{"image_size": 32, "conditioning": "none", "cond_dim": 192, "mlp_ratio": 2, "head_dim": 64, "width": 256, "optimizer": "adamw", "batch_size": 512, "lr_schedule": "step"}
Rows from block 2, named by matrix and row number. Rows with one number belong to one attention dimension. Each number is 128 + 32 x the weight over its row's rms, rounded and kept within 0 to 255. All counts start at 0. Numbers have three digits each.
# v: attention value (model.blocks.2.attn.v.weight, 256x256), inputs 172-255
# proj: attention output (model.blocks.2.attn.proj.weight, 256x256, transposed), outputs 172-255
v.10:106137144150128068085120124166115092088142110181113129121140135111097116162159169160175106088158147068095091125148118156160114156136150136170097154067137162087172077106107164145175156123139149137146125125126091228132131051113105172170099178134137116141
v.11:155118153144139083147157094109118078076180198139156102183114125137112143142117125185113128098135133234123153139159138164133157125162168145147115124148096147139154080111210128132120165070125116126138153073169116129147080163080149161063120145165112123102
v.12:078100151166114173110072152123136132090078099137138137189130075130248105150109144137107147096131135134073108159115080136105133156136156155129109111073128128157103150127170145122063089085125134129150168142152084110224091121151140149124158089130112131105
v.13:109120141164154135105104126115126128110115095155111145135117125163170030195160115173133101116142109103112128121123153155110119103135121182150099162128122141099151143144198151131107120125127113125118144142125111147161119086120062084128052188112155135125
v.14:146102103117139135176180153145115094165064129110128138127192150137136165158034098136110137086146190107140148128123109167108128110142164135090135159158080144138103071139156116137093086118146140154131095110156047166077176076097155156144088150137088143088
v.15:107171159115146198127112122151115128088106088143134099120121156127218097116208081180084162116084136162118134104145120119186117139132130040202167116217128059115179101088149167122065129180125147132132144170092121133147153115164128096085148095128118105147
v.16:072142110164130193099085118141168145133191120136136082128112116129119109094099125098159140140162138066103129101094076154106095105148158140124141103073089156142120118170112124119155111130136145103135132083111113142070138093171190027120170139138120094126
v.17:106130071112092150162129131152133135077107091132162116110069139130153097109066114096082139111091084144106137147106147099108103084137142123116165102079089130157089092225164127138180123094128090109143087157149182145211173067155201030140154113102123150105
v.18:152156147105148147122158132132160103162045126128109108161139128125154143125142116166060095139117160102124112064127140142128133100138086132186141166201133140116125197135135110125098188125125156088148147150108140065132069146161148080100132123112145103161
v.19:165159143167160087152107125146173125120120135153115141102150135119092138155044130153109096098147133177119093148142134155114144078129151124178108129024121142149153086187164150129088155147125099099161128149176109151149182105138167015131111139119148126133
v.20:154129120145126163145048115116170178125042198118084142130137117160136107145159058204244178117119117099112106142092114117131117100151129101151154110146111105123165095171077140127144117144130147131133146116105143116086123078144071165131177178103150108121
v.21:164106173124162189140164125176124129139092090093140122107140175145147142113115103175054209127141144044164147112116113158116156134134162141094108121090151099098144126103140141140176106116141095110116157099109193140113164069090039120108100084110131102135
v.22:125136117160122134172124082110117147084103065139170136192119095138138207166112116124165129144170119135161153089124120143088137125113156107090146118164157141172148118149158140124133079140125092192145119119147045129168175115162116162172119110147103114164
v.23:097144110164112148152067096167162087173079125153122133109112131113065166119154181083121147147127142115065104150116122113157131105095076126122152164128128135133125170131096136114088123185140178101125094182222144165125191150149132061097177083158170129104
v.24:104105123103108085102152150116089077107088133152123153089115114190095116161105135129160120110109160122143105160150111132123139104133153160121129154147111145116151139123151181135072166189133186105118170104086091161157170084084118233161056108115119125146
v.25:152163177164194125122109105144115160107157139156093129126139129102096114142182105178080108081116126094090111107125134150134151126174181158154076146116151116120130122132084122139182142093145120105169128154119132142085087153118124139164141155132132105099
v.26:145141133136144144145218137085085091185131162133100094115138134152151114108135099124128090094102160180125128133124142215125117148125127142141125097172103138136121089108163144126089169114126130127120151132148137156144063212120217050111078103139094135107
v.27:147096157130172146164171136142158083141097122104122122116167133156133178176123116159144071138147186136109133156139103171144146116140147133097108101139136108151089066102137146127043155069129131165120152111138110156159104093135140102193117134140121123159
v.28:129150104133073108096065118093152100078171145114088120106137104146093108129118116145145106109057077096121146188132125121147142107120166085117168141117125143119195202138118151133107138123128120071102121134078095130115194186083168087131111138146144116100
v.29:117152191144164103112070122112137072083125101121102142136134102132075105103201110120131084105113115142081117139116159115148120169109083121157162147199126116130148165144117130126095147112129117162143124147147106157046184112131139079126133197138152130090
v.30:106128107076132149112160146109149139148041177102118111122106101097089127141184108143138156132098121182130133128122134111147123129151060168088101154141119128088121169132096103127051169114121120092118104091138166095175093210123089143120204183109129143088
v.31:095118133114140104139092160119119113074148070143147136152113115119175127135118157106170109167106122183125143108157148122085124186129131146138073152084117119119075117123154096115158033140126148139098118097139057152131080145175159094150182174113128148127
v.32:141134184120137048119166121132119074105067056136175131124169132192123142143140150158009120128149135135082120177160151140110102123120129171156122123130127122082122181162103137139096123156129101142115159135116132195125132051135146015136190177124175142152
v.33:163135130143119160142077160122099118185102197147134116142127145151100153132141108180114133110167129191147119155135127171128149128150142127160121135111112095142091087117086122135051141092124155121141117091084154098109144122125047128105103125110108150157
v.34:085109166130143109115115119119078152114108095120122103186114091160128094131107132175075120166078135110158139123138165142110144073130109150125131169107118151109135230088140150139082148181127135088105173199048136130180177201132065106097114134119128104150
v.35:081135171119147149117148121156164153141222164127136099138161126165075120142141097166103125101071150083128116117140150127121143122211101088109154109137144130104169112100129148125109139122114114125114109133142228115084115147098181097119132208148154143149
v.36:162135175110181134132163129067153129114129132116154120124124111131150127089066132083061090126149155224153128109128169121102132172120123173132103101115158091189114108122184107108044127150117114120136171127139102135117099208180127038115111061140148108109
v.37:123084174170115099148141112106108138144154120123079151125095096156136065169110131173085072093167122116141147126133146137157138082126156124125063163162125104128149187099156139131103141148118168147133088170108096069111164140099113153119110179157170139124
v.38:128119144116180134104098126113143092082157149140090105154130088130097087106111122122132081126103116115037150169103142111114126156196134136143139139122158091125116200139145070131120174148125162081098133153111165092065147107129188113080148158146116144101
v.39:136107148093174068102234147103163093060114150100179097120106134132092131130142122147147131098134135057120094098161149124113128193166108120138124104177115164126141113152153129131179154092115104106140134099121148116108010084133182068154151143131117140168
v.40:163126103144088135097192150135104113139092166169100126149138109120100093149204114152084053138147102107122137191157112146176135066183143172123185132230109148090140197073130157131081167059131152137107117198154123146164156079094140157103104147113109144134
v.41:088091101125136140136118168151144175152168167132110144099117143084135055148197123133156140142175144049164102091126153131148144125136115147196115144108128123109142070140113120124186083140130151120137141134188093123160108094154147192155111163114148128152
v.42:152129087069135127116124154123138157146095165151127135114139102116105115142150153124135123102066127097148126160118104111137121083103154128119156153153144171074092173098042116128095178120128143084141114140098149171141160100070158148144150130165098146115
v.43:079156127113137148137131147124138128122093036129114113151125097100199136137137128139112081174092063081095118156129150141138115120179143152133125151158140159140129122085141118137149071123143151117121130127148125137130072060165225091147162175120133118169
v.44:072089167125148110122069116098127089133154159114131135176085085125120089141224108149128127127097099091092141131135121105177155140180106129103112188101128124107130159125140126131096131147124193130112079078078163166084133145135063135140182203131117151110
v.45:083136126119119162115045150135130135103195113110126101128117143172151080092137126149117127107113097132111163136128178136155116113160112107139151120163122123121117154114113131134211124100127111164128122170134116175064080196148175086097114153124135142132
v.46:183118074168102127111107144147117132170115085094134108098127119157098093117170141124126145133104145132185140084134112144129130119033127151178112129129132100105129128164182127138116124115139142121124105077128061136129149172059211180133073124114141098101
proj.10:118110135102118199184116119149171093077123136143107156127119130127146156114105131176176152148161132087148203128156135111120136161122140120059120145130166138223134153108082216143142135085104093246101183091114171105088124156100143173182131111134160112135
proj.11:107127108116122098160187123108134164120101174131149126121134148107091073126138126118182129115106090149099099135141180147123116156082111139157142099079120129115149179156196117168118107049138145143127147190159089157077141105108190211144155117087125135124
proj.12:187139165105122067088099144126176104123086168120145109159141082124131071172163107151168100172128155133199179117093116135123139099161136092060137116166153118133096076092152126145085127132132139063106132129136071161107124185109122167093106120107144106140
proj.13:140072134087084140138157126127149114098059159112095144150129157125218124109130125142128129117119122146146117125063135111111165157111126150134104132140141132216107108074135179118139137135137091094113120131139126166096207131114118107185056068191130117119
proj.14:113124172157155161104134130136101168071158208102118153135133139120188168151098143116136089130141126040163104130136104134140117160143133145190126161077165119161137164118152152145115121145171125141134125151145080136141059170118196148186216080112120099122
proj.15:120118214185141117147147116143127094118088176123151077132111138156163106141094124169200077075143138170095064125086113098160124160166139111070101099158097085120137107111073134099083196157079118121116123125165120168115074105131119143065135189127129125137
proj.16:124143046094102069132133120138119127146063129118106116116122140135126122156099145086143091112138099000136041130198142172136133049119121142105149149144175131151113148157099130150194122105097136118109130096112166156114048163157144152108148172149138148108
proj.17:164116100125149176078069100124202154162138132114112134109128165136200089168146113150081112144113123035166083167084128125111116170100115165106151203221116139120092126201154117157143166138192133149127144146138149122083132194121092085144104038158097084116
proj.18:099092183178100083135093115148104135114115154143122132122120128129154206159139095132146115122152148156125215149196122126134119153089174125133145097082159111146135069127051113128202103156087115085110135152128084116132175111097038092045086163183153111131
proj.19:100106119132080095196096128140097210098155115138128194110132127140137154110090143181142143106187124123123174132162149119110130125146124124131133118154148139169136120196088129111165085141133104117120154149103092178134129187125078126173138139149154097131
proj.20:146078180053076128139153118169162135159083135108114105103095156158196118158101137164119104106120105115142140069020120083128121114120184123059136116119105159116108109095093118075117183104031120109110107083139173079117091175132148163134205152093151132123
proj.21:121077179121182173097151105118169140132154138079097109129108138121183131120102141216142112136136104057141075124062129073109141158138168148112086128053118142191115115104143182127097149119099093161139111112113177095139091164119123094129151092122090135129
proj.22:123162133130175139083121146140122131145206197133197166134105134122077064131091132126029088124125116051150112136206101118118135069132107101055154105079134107018127140110123114136138124126114157091120092147155088112170097223168197137105155150113136140135
proj.23:120143072140188084103130158162087127120194144167118108136112146185111132111169121104086127125165133094126133154122124108148113139118121095094122140156138124145126148144123132149145104185120122100134153195074168178193105127142088143126158147116126163125
proj.24:126108171094156213171118121129126130092161155143121177137126126116149139084141104118144109146176135194094205141062140103132166235121134139165147126120174126162126144080135201136107094174163112189128153084145143049099148131113155137183108126190138106134
proj.25:121086136127138146241131126140171140120111079103137141123121138135095128129108154194169132115189112080154161129121124094136114174128174111081102144128112144140139082167043128144140083036113103175089143145138175098108105154139164136164197121071123090124
proj.26:155092065200105102153124125113144154130131197097081097133153133158126050122139132118095128065139119214088067114093130168162148125149130152209106113079148128148148117129072104190095096149140130097133112195116124173057094075136152174130090115110142128107
proj.27:102119144127081091105122124129125173140147143126127160117120157125127185134184129144119160108120140110075109093129149086124153139144109158174107136093107150173123141105110129172119096147177123124128101116116042167112206161129139112168129122189121154139
proj.28:054160053136136182140128124133102144153077123126080122112121133139118101147078167121114155092112099127158101122134143098138108104164120137100144117148131113125159100174092140129077167112076163099165112077117109151136110048119140117124110155145142147137
proj.29:132142114146138135199115134136123076149091233146144118135118114140074091132107139155114180128126118095097152107142115113152091180146108089100162094150089125039104108109126081128115101076074137131142145123142203113104149079145092128133198157093149113134
proj.30:121105202166114108099084123087155152154172068109111107120142141139154104147102125125071105134092121217130103120061118129110161165151189159154106136157110141131146109099093085119090109147199119023110094125122115152132136065136129112103135090125106122114
proj.31:142122122095086175069079136134156122120107219092117095127129127125151063136130129113114101113090135151088032128127127157121153113109105142144107143135115138144122136128135090109175166138158138110154121131112000153105140100118156088212078071109097130118
proj.32:142116149122165255205081123110108112114130144113108173145129130109140163104094117212163093141167131103142128124160124154122129189121159147133130135132153144228131126119084154090186143147163098152142134150137091164124179145112101109180133086160138101121
proj.33:117105164112081089165140140145095187127117056130146098139118108134143190145138151153172127089067126218134144111059131122121110111098119114114132134040157128143148146150104144107047108148150127038141144083100188195059116143132138122142202143148156125127
proj.34:143118219117120116186101131137134133132175111121137122168116137136139121105170126181097152141200131150092118125115136107126151114127144121187160131137146100137085059170155136153132124186178126088109125160140134127125101058130065160099096113136148140133
proj.35:121146174113131147125099139141094089126041117128114174127141139115104138119130114154119092111171155087073192164143124099124145091067118128150124148192125127127160161173122138112141107112153119130136133142156180148132192077126142154073095114128124100140
proj.36:121129139207071086117075136110116185157186163120156107126137106134081078130134138090134148121100114215081094139181128133142131085154110121191123099132098109033123123166116074120099070146190133047135116146119106154129118095144127094091107158090098127133
proj.37:120120173106185134183199109148111069112176139118133166115084164126130149100112133148194157164147107197114121084086096086113159181112064143127145171134155138102113111115157102127135119101073118108108123164116106043214132131121117106154095081111130115133
proj.38:136108052097102085126117143145162065134049174097113111119146122154150120167126139115200229092126142084130045098121097088150128134158126150194144127170107116111093096141183054146098152131112138037150113166102100158162139093156043102138113143161097121103
proj.39:084156100192154201149162132156168087115100174138133097131117162115095097141087118153132093095109137091108121098176120082095133113139156113172099149126150140131129122108096106128142166142121128161115137156110047141119232139105124135112069158196154123122
proj.40:096115090129205158137159156155155082121117207140126103106135138105132118087183107131104167109112128133165137135117126180141169214124121106105145087146115184145136106104107184168121165101131095143122138207147114167121145142129114206113202095182135134105
proj.41:127122112105113100154159148138113131124133109129122168118147154121111155130119146134164145049089144118120170108144120136119129144161128142062150145164122169174162091108151128114186115118151094176089126153117128132155118199133067123211091099105093132122
proj.42:101123129120172184148088103131117119069081137120130150171077150142134148167149153130088157139167121067156139115129141179109111137126203116135184134125167109176111126107094107124120041182140103097130118185077127123106132120129155142175127145098113059136
proj.43:112100105128173161139155155131132118162070179135146155110144159136173096143114150159161107116144116012179105101156148160081146129088102152137118104155136137096101168058087082128207152128129138122133070123145108195166107161145060075116083107215145134126
proj.44:099187234089114134131094116126108110118082157153179082132128162122187114157124136090198131141141109116114068165109139091106171157071122133141132119130135148115104184127104153099174127119149121126124097052134184103127226071128167158151193152116137175127
proj.45:092133050136084023094053137130137089105070054145133074122119154110166076135130149152141164112116111114135028134179140142134100087185158130153144137122159148161166095181143106157143141179145130147099126166128092112183149053126170126086092115120138144122
proj.46:106121058063120122135157128128087204155046081126121109129122137144084119107127174125100140081124099118112182145134100127147140117184148138055188130100118099183124093158141158146129159075083132164122123133146098120073098112125132129166141150122090159146